From a checkpoint of a small image captioner: encoder moe expert_choice.
Rows from block 2 of the image encoder of a small image captioner, named by matrix and row number. Rows with one number belong to one neuron. Each number is 50 + 10 x the weight over its row's rms, rounded and kept within 0 to 99. All counts start at 0.
After each neuron's rows are labels from the 100 images, of 14848, where the neuron reaches its largest size: "strongest on" is what is common among them; "peak on" is the class under the peak. Only what is clearly more common there than usual is listed. The data: patchworks of several textures.
# gate: MLP gate (encoder.blocks.2.mlp.gate.weight, 480x160), inputs 80-159
# fc1: MLP up (encoder.blocks.2.mlp.fc1.weight, 480x160), inputs 80-159
# fc2: MLP down (encoder.blocks.2.mlp.fc2.weight, 160x480, transposed), outputs 80-159

gate.84:45 52 53 62 45 49 40 47 47 53 52 46 67 36 42 54 64 50 50 67 52 47 59 18 68 48 35 69 57 46 44 51 36 49 60 32 62 39 48 52 61 45 42 66 58 35 69 60 43 51 36 57 49 49 46 45 63 38 45 32 44 48 48 40 61 62 47 41 65 52 58 53 52 50 45 57 43 49 56 62
fc1.84:43 56 44 55 39 56 66 46 66 43 45 38 40 50 49 56 45 61 42 52 55 44 69 47 58 66 42 43 52 58 35 44 48 56 45 53 42 48 70 47 56 38 58 51 47 57 54 64 39 50 41 58 58 57 51 51 70 46 43 51 66 55 38 57 44 45 44 45 53 48 47 44 53 45 43 18 36 59 45 44
fc2.84:47 61 49 52 53 68 52 46 35 46 67 54 41 40 24 62 45 52 56 57 66 48 42 54 48 62 51 57 60 47 64 56 55 48 43 63 44 32 73 37 45 50 55 41 37 52 64 57 45 25 45 49 53 52 55 48 56 53 58 48 59 38 32 48 51 48 61 52 24 45 55 88 59 41 46 43 47 23 48 47
strongest on: plain; centre pattern: plain
peak on: plain

gate.87:45 46 48 54 50 42 57 49 40 47 46 46 53 61 25 50 34 64 58 43 38 57 81 49 61 43 63 44 49 36 34 60 45 50 55 43 39 48 61 44 75 55 39 54 45 57 40 51 55 64 35 56 51 46 55 45 71 61 40 65 51 46 47 55 70 56 59 32 50 51 50 43 45 60 47 65 59 64 65 54
fc1.87:57 45 44 54 47 47 54 52 52 42 44 45 64 47 44 44 31 52 44 47 44 60 68 53 48 66 43 50 41 47 49 61 56 60 42 56 36 59 58 50 58 36 54 44 50 54 61 37 52 53 46 62 51 44 59 52 72 64 63 65 45 51 41 45 47 53 57 44 54 39 38 48 52 57 58 69 43 65 53 58
fc2.87:59 37 52 53 47 36 36 45 62 51 37 49 65 49 55 34 47 48 54 53 53 51 53 54 58 58 58 61 55 55 46 51 59 47 55 48 50 39 76 69 55 60 51 49 45 50 63 54 44 62 58 47 63 49 57 60 35 56 50 71 53 46 60 62 45 60 42 52 65 45 61 32 54 56 39 59 50 75 43 44
strongest on: plain; patches: two; centre pattern: plain
peak on: plain

gate.218:18 45 63 58 49 47 49 50 52 50 65 56 52 61 63 40 46 52 53 43 50 52 44 64 46 48 56 47 65 55 50 36 36 40 38 39 32 26 50 32 60 57 47 69 47 48 35 54 37 45 46 48 54 49 57 52 43 49 63 63 52 48 53 31 55 58 53 46 41 57 68 50 59 37 58 40 29 62 59 47
fc1.218:35 47 49 32 43 63 40 38 39 46 66 59 59 27 48 48 60 44 59 47 52 55 48 53 58 46 50 59 54 42 50 27 47 47 53 63 47 38 41 47 40 56 50 57 49 42 68 46 53 58 28 56 66 49 59 53 47 45 53 65 54 41 52 38 40 44 50 35 33 38 68 50 40 50 51 69 55 63 53 46
fc2.218:46 52 56 66 39 61 49 48 51 57 48 45 42 44 31 54 45 42 44 65 60 56 58 46 51 43 39 33 50 42 52 41 47 43 33 47 50 40 53 36 47 42 57 54 61 39 57 39 46 33 48 42 59 59 58 46 48 53 53 73 57 51 51 50 65 29 36 49 44 48 35 48 46 50 44 33 56 57 44 49
strongest on: rays; spiral
peak on: rays

gate.254:33 42 53 68 44 44 43 44 61 61 54 44 60 47 45 50 53 51 46 36 69 51 42 55 46 58 66 49 48 53 49 40 51 40 32 53 42 31 28 34 52 32 51 49 54 49 71 49 41 57 48 44 56 45 54 59 38 67 57 60 48 31 59 52 53 60 60 43 52 51 49 42 47 45 42 57 48 59 40 55
fc1.254:44 41 54 49 37 47 46 46 40 59 57 32 56 42 46 67 60 39 49 28 66 67 42 68 55 54 53 50 61 64 47 54 57 38 57 62 50 45 41 38 56 35 59 50 46 35 47 36 51 60 45 34 60 26 56 58 44 60 58 55 42 37 50 54 61 49 62 41 36 57 48 44 46 34 42 60 35 61 43 50
fc2.254:47 46 47 45 62 50 43 51 42 54 53 50 48 57 32 58 44 43 44 40 88 48 50 49 44 37 35 54 55 39 60 51 66 53 52 67 44 50 48 49 58 64 45 61 47 64 50 56 43 37 58 53 51 45 46 46 54 52 46 54 45 53 48 39 52 27 74 48 36 39 44 45 39 29 47 58 44 55 67 47
strongest on: rays; mosaic; cloudy
peak on: rays

gate.6:60 45 52 46 56 51 67 31 72 38 40 34 51 47 36 59 38 46 60 56 68 57 63 41 40 58 56 49 54 47 42 43 44 65 66 55 35 53 59 56 35 46 50 42 41 61 53 55 46 59 62 59 56 35 36 59 55 45 64 60 71 45 44 39 50 48 46 43 50 45 51 37 47 36 44 54 48 53 58 50
fc1.6:50 58 47 52 38 41 41 58 23 57 62 61 28 41 58 35 49 39 45 34 30 48 34 56 42 44 42 54 47 62 51 51 50 31 42 45 58 48 43 51 66 46 44 64 35 48 43 45 45 32 58 49 37 56 50 41 42 57 42 45 32 52 62 62 62 51 49 53 47 56 39 70 53 48 47 61 68 49 48 45
fc2.6:55 54 46 47 53 59 55 70 26 59 51 56 46 43 43 58 49 49 71 55 45 58 49 31 36 45 43 54 61 48 64 49 46 51 47 33 40 39 46 52 58 27 65 52 51 60 48 65 50 32 61 51 41 28 57 48 52 47 40 38 57 53 44 41 73 60 48 24 47 48 53 57 53 45 51 42 69 47 46 57
strongest on: green; cloudy; mosaic; centre pattern: cloudy
peak on: cloudy

gate.188:70 57 44 52 51 43 56 57 64 52 34 30 58 48 40 58 30 66 35 44 48 61 58 52 46 56 49 48 37 45 51 51 55 55 43 44 54 65 62 46 60 45 62 52 42 53 53 36 53 67 55 66 65 23 43 54 51 48 64 39 58 56 39 50 44 57 48 51 56 59 44 40 50 49 32 31 50 64 50 52
fc1.188:40 44 50 57 62 55 48 45 42 48 57 70 33 60 57 41 52 28 56 54 34 29 52 41 48 37 49 55 52 48 60 61 49 36 59 40 65 39 41 49 45 53 44 42 37 38 50 53 52 37 45 49 39 61 47 32 44 45 41 48 32 53 70 40 54 51 50 53 48 51 61 55 52 56 70 61 46 41 63 48
fc2.188:39 44 44 51 46 57 43 57 25 51 50 64 35 46 19 65 42 50 62 55 46 60 51 30 58 58 48 58 44 44 63 46 41 54 47 43 52 43 51 59 50 48 62 45 57 56 54 50 54 24 46 53 44 49 53 50 40 53 38 42 51 53 27 50 54 52 54 46 27 35 55 70 63 51 51 42 55 34 50 47
strongest on: cloudy; plain; centre pattern: cloudy
peak on: cloudy

gate.311:30 45 38 55 59 61 52 38 72 46 42 42 49 80 38 41 56 38 63 45 41 53 64 61 51 52 41 59 40 42 48 61 29 32 26 47 50 43 56 41 72 31 64 64 60 47 58 56 44 46 23 57 52 39 58 46 46 47 29 47 57 56 51 41 50 53 63 47 55 42 63 51 60 62 36 56 46 42 44 64
fc1.311:56 62 50 53 54 45 45 76 55 35 47 54 39 50 35 60 47 51 47 39 62 43 40 38 60 76 50 60 48 50 64 47 66 35 56 55 60 51 22 62 47 59 43 49 42 57 47 52 46 33 60 51 59 56 60 45 70 54 47 45 53 42 45 43 66 43 59 59 58 68 65 71 27 51 54 50 58 49 41 46
fc2.311:53 36 29 48 65 54 76 46 53 46 37 36 51 46 49 49 55 55 58 62 51 59 69 60 50 36 48 64 41 57 44 55 53 46 63 59 44 76 43 57 55 53 52 67 61 42 35 44 42 45 71 56 71 31 43 40 50 37 58 50 51 51 49 51 53 60 46 51 29 38 65 64 51 34 37 65 50 46 64 64
strongest on: plain; cloudy; centre pattern: plain
peak on: plain

gate.258:51 52 42 43 55 45 42 32 48 54 56 30 53 37 46 54 52 36 50 46 51 56 39 54 58 58 51 65 58 48 31 56 46 53 51 43 60 43 49 53 44 46 58 64 44 39 53 48 66 61 33 58 55 41 58 54 54 53 55 78 53 37 41 39 34 46 56 37 35 41 54 48 59 52 35 57 58 63 58 50
fc1.258:44 31 53 55 47 57 53 72 62 36 51 63 72 37 38 57 44 45 44 46 49 64 51 52 73 46 38 54 46 50 53 54 51 55 31 53 46 49 54 45 64 38 38 49 51 49 61 60 38 57 44 55 49 31 62 61 55 41 51 34 47 60 37 58 57 46 47 42 54 43 31 35 57 40 47 62 38 57 43 49
fc2.258:64 48 55 51 55 44 27 25 61 54 25 61 38 54 54 56 22 52 44 46 61 53 42 47 62 52 30 45 42 42 49 59 43 57 57 61 43 55 52 49 38 46 46 71 54 50 35 70 54 56 60 49 61 56 69 47 42 34 41 56 55 38 62 46 54 56 58 51 40 65 38 42 64 53 61 51 40 61 37 51
strongest on: cloudy; rays; mosaic; centre pattern: cloudy
peak on: cloudy

gate.62:52 54 38 53 44 41 50 47 46 42 58 46 57 55 39 33 54 44 44 54 21 49 64 49 69 49 51 60 42 50 45 53 48 56 77 30 53 52 67 54 69 57 48 54 50 42 68 57 48 58 40 70 59 42 48 45 59 33 46 37 68 70 40 51 50 52 40 33 64 61 29 50 56 56 42 50 54 47 36 45
fc1.62:54 64 45 60 45 47 61 59 62 38 51 45 47 42 41 43 49 56 48 81 28 58 61 46 60 54 34 57 39 35 43 51 44 58 61 36 55 53 77 52 62 46 45 45 46 64 67 57 48 57 50 79 66 50 53 44 63 48 51 48 61 60 43 52 47 56 43 34 62 55 55 65 46 64 40 49 70 50 41 45
fc2.62:57 52 68 52 62 43 36 43 59 63 45 45 54 54 66 41 38 42 55 70 33 55 58 50 50 55 48 48 55 73 45 51 45 53 48 37 55 42 55 71 61 50 54 47 48 32 50 48 46 58 50 60 53 58 55 37 52 56 52 70 63 42 61 65 60 61 50 52 63 59 54 37 50 56 47 50 39 74 52 60
strongest on: plain; crosshatched; furry; centre pattern: plain
peak on: plain

gate.4:46 42 52 45 52 44 61 53 71 51 53 46 58 56 33 48 51 60 36 62 40 54 62 45 81 61 34 49 53 46 37 47 40 64 52 29 48 44 59 44 70 44 56 64 28 61 52 51 37 45 36 66 53 46 52 43 66 53 45 58 62 63 41 36 66 43 50 46 60 46 49 53 48 48 56 58 43 56 50 65
fc1.4:41 43 48 40 61 55 53 57 60 28 78 44 40 62 36 55 31 49 68 68 34 45 61 41 44 50 35 42 63 61 59 65 64 40 50 38 46 44 51 54 51 69 45 50 64 44 24 50 50 46 44 58 39 61 51 35 64 58 54 50 47 58 52 65 40 47 50 67 44 38 39 41 39 49 43 55 41 37 55 54
fc2.4:47 60 48 39 57 70 67 76 43 32 66 55 37 54 45 66 72 48 68 51 63 44 47 54 52 52 61 46 48 29 64 48 59 53 36 58 55 57 44 45 51 43 57 42 51 60 65 35 58 54 48 54 40 54 54 59 57 44 54 41 52 51 33 43 56 42 49 45 43 45 66 56 53 52 54 52 54 29 53 56
strongest on: plain; centre pattern: plain; cloudy
peak on: plain

gate.459:49 45 54 58 46 58 57 53 72 61 38 31 66 53 46 49 50 42 45 48 53 58 38 47 38 58 45 58 41 62 43 53 57 61 44 51 45 52 46 36 52 47 56 53 60 47 54 39 51 49 30 43 57 40 40 62 41 61 50 65 43 46 52 44 51 49 48 27 53 49 55 41 39 42 36 54 37 64 49 59
fc1.459:64 63 53 30 61 47 58 43 64 41 45 66 42 54 59 55 55 58 40 78 35 49 50 42 53 37 55 57 61 33 51 36 34 36 62 41 58 48 64 61 43 63 49 52 46 45 29 55 59 53 57 51 37 69 52 48 39 61 42 52 66 65 43 58 62 45 47 61 50 39 46 59 55 73 54 44 62 38 53 40
fc2.459:40 49 50 44 40 58 54 54 44 49 54 57 52 53 55 41 58 62 62 55 10 59 60 47 46 68 59 56 44 47 37 49 39 48 32 35 52 52 51 54 56 53 52 37 63 56 50 38 53 54 56 44 38 45 56 65 49 59 49 42 45 47 56 64 44 68 26 52 59 64 47 48 56 44 50 46 61 49 35 53
strongest on: rays; cloudy; mosaic
peak on: rays

gate.202:53 65 48 71 42 45 49 51 45 57 42 57 57 41 55 44 40 46 50 35 46 47 57 38 43 42 41 51 46 64 60 50 44 51 61 59 63 40 48 48 42 70 37 62 53 63 50 57 45 49 51 59 70 32 48 51 44 47 48 44 38 61 41 46 51 42 40 46 59 72 32 70 51 57 46 52 55 57 60 45
fc1.202:60 35 48 44 50 56 63 38 58 47 47 44 61 57 61 61 43 43 47 54 51 38 40 48 48 60 52 60 33 59 46 48 55 64 58 38 52 52 66 50 46 57 65 37 58 57 53 33 41 48 67 61 67 43 46 55 53 40 43 55 43 50 53 70 52 67 33 49 51 46 52 46 54 43 41 28 44 30 56 56
fc2.202:33 58 26 40 39 54 38 42 49 51 47 48 52 55 62 60 52 71 51 45 32 50 60 41 51 68 72 53 46 50 48 44 37 57 44 49 56 39 40 46 45 67 51 46 68 55 53 54 54 55 43 28 43 66 56 69 38 66 31 44 46 50 51 65 40 63 55 45 65 51 61 51 53 64 43 57 51 32 48 44
strongest on: patches: two; spiral; plaid
peak on: spiral

gate.3:40 48 47 61 60 49 32 64 50 42 59 46 44 43 22 49 48 51 64 59 54 49 47 23 64 50 25 58 55 50 55 65 53 51 50 53 48 31 50 57 68 59 58 46 62 35 75 62 54 46 31 54 50 34 43 43 43 27 43 55 25 50 61 56 59 45 39 53 40 46 56 57 66 46 63 59 51 58 43 53
fc1.3:52 57 56 55 52 41 48 43 60 32 40 58 62 46 52 65 76 47 49 54 34 54 51 43 43 41 45 73 41 51 59 41 46 55 59 50 48 49 38 54 44 39 35 45 53 30 70 24 54 65 54 33 48 57 38 48 45 46 40 51 44 43 50 56 53 44 41 19 57 55 44 67 54 54 58 58 62 52 40 50
fc2.3:44 62 68 65 49 49 40 43 54 48 63 56 52 63 63 60 36 33 41 43 49 51 49 52 49 33 46 33 49 55 57 55 83 56 51 55 59 28 42 31 41 45 46 50 42 65 44 42 57 55 58 64 31 50 61 24 47 64 54 35 45 48 37 28 53 50 37 41 54 45 46 47 58 37 43 49 47 65 36 54
strongest on: patches: five; rays
peak on: rays

gate.356:49 54 56 58 56 51 49 43 48 26 53 62 49 67 36 32 48 50 60 48 35 46 70 37 61 38 41 55 47 50 49 43 44 47 61 49 48 50 59 50 61 70 41 63 57 50 52 61 49 59 29 77 58 46 31 35 51 60 36 44 51 52 44 37 64 25 57 49 46 48 49 74 48 66 50 63 42 48 61 43
fc1.356:41 49 59 44 45 65 56 43 52 47 52 58 61 43 52 35 40 39 34 43 55 55 51 45 60 50 36 41 62 72 62 56 33 43 60 48 58 40 47 45 48 58 48 43 40 51 46 60 51 60 69 47 69 51 55 44 27 42 65 49 50 69 56 66 46 54 48 49 45 39 37 53 35 45 57 58 52 45 49 45
fc2.356:56 56 48 69 48 59 60 72 46 41 70 51 66 53 45 51 60 51 59 39 50 50 56 55 36 47 48 45 40 44 43 42 60 34 44 59 57 63 56 48 46 51 60 49 49 32 58 43 52 42 45 47 47 48 40 55 55 48 34 44 43 46 48 61 48 39 54 38 66 38 52 53 56 44 41 40 64 58 36 32
strongest on: patches: two; plain; crosshatched
peak on: plain

gate.185:33 56 50 67 67 43 50 56 51 51 49 52 44 50 36 49 51 54 58 46 42 44 60 38 65 34 32 54 49 58 56 78 35 58 69 57 57 51 37 67 67 55 44 61 75 38 59 51 64 49 38 42 42 40 64 37 54 57 45 52 26 52 49 49 57 41 40 33 58 47 38 69 42 59 47 51 56 68 51 69
fc1.185:66 43 48 61 58 53 55 47 40 38 38 43 53 59 54 50 46 58 42 57 47 52 63 48 50 46 52 53 20 59 69 40 75 55 48 54 50 80 46 68 56 53 52 42 43 67 21 49 43 74 53 48 62 40 43 43 63 38 60 38 60 38 32 40 47 57 44 62 35 59 58 47 34 59 50 62 57 45 67 46
fc2.185:59 51 54 61 46 59 74 47 51 45 51 28 54 45 49 33 60 41 31 50 54 50 43 53 44 42 50 57 49 57 55 30 56 44 65 50 46 64 58 67 53 57 27 55 38 39 57 46 52 34 65 67 60 34 42 48 65 36 55 57 43 48 54 44 52 41 56 56 53 40 49 48 41 50 53 50 45 70 60 58
strongest on: plain; patches: two; centre pattern: plain
peak on: plain

gate.448:48 69 47 50 50 33 55 51 45 57 67 38 64 38 32 52 58 40 46 56 65 68 45 49 54 61 41 56 44 58 29 40 44 58 52 54 56 33 41 29 56 31 46 47 41 45 49 51 45 50 45 54 58 40 42 56 42 43 60 50 53 46 42 54 45 56 56 48 63 49 56 35 66 29 32 38 51 37 22 37
fc1.448:39 39 62 42 55 57 53 43 48 29 33 56 47 50 70 51 29 44 51 42 43 53 65 53 50 24 44 37 50 51 60 43 37 44 57 47 50 57 53 62 43 50 46 59 59 62 34 56 38 39 50 45 36 61 44 29 41 41 43 52 52 59 50 43 46 44 56 63 41 45 61 62 56 71 71 54 46 47 61 64
fc2.448:38 53 50 46 52 52 43 40 46 43 62 75 36 52 44 53 57 53 53 45 41 59 64 58 70 55 66 50 47 36 58 41 38 45 45 43 50 61 66 37 46 44 47 51 48 25 46 44 60 46 35 43 45 57 54 55 57 64 46 44 49 59 44 48 42 50 54 54 29 54 45 67 49 45 56 53 50 25 52 46
strongest on: patches: five; brown; cloudy; plain
peak on: cloudy

gate.21:57 44 46 62 51 52 45 47 55 52 47 51 65 35 56 53 49 42 46 43 43 52 57 46 60 28 46 69 45 46 48 67 38 62 58 37 60 51 48 53 62 57 52 45 60 40 52 42 52 51 47 56 52 46 41 33 68 41 50 42 28 51 38 65 42 46 58 48 53 68 49 56 53 44 47 73 64 43 45 49
fc1.21:46 61 59 44 51 47 55 37 57 74 64 45 42 48 43 51 50 48 58 59 66 48 62 58 52 33 56 34 52 42 40 36 44 48 51 41 41 55 52 53 39 56 60 30 55 33 52 54 65 59 40 60 36 31 40 46 57 51 44 57 43 46 54 51 54 43 60 51 40 51 81 49 51 44 55 34 48 48 66 50
fc2.21:46 52 50 46 65 50 40 41 45 53 66 70 47 74 51 52 39 40 64 49 42 47 52 41 57 53 53 48 58 66 55 56 54 41 29 63 41 53 43 30 44 55 50 49 49 44 59 52 56 53 52 44 36 58 51 54 45 63 51 46 37 37 52 43 46 45 57 42 43 53 63 65 35 52 47 58 71 39 40 45
strongest on: plain
peak on: plain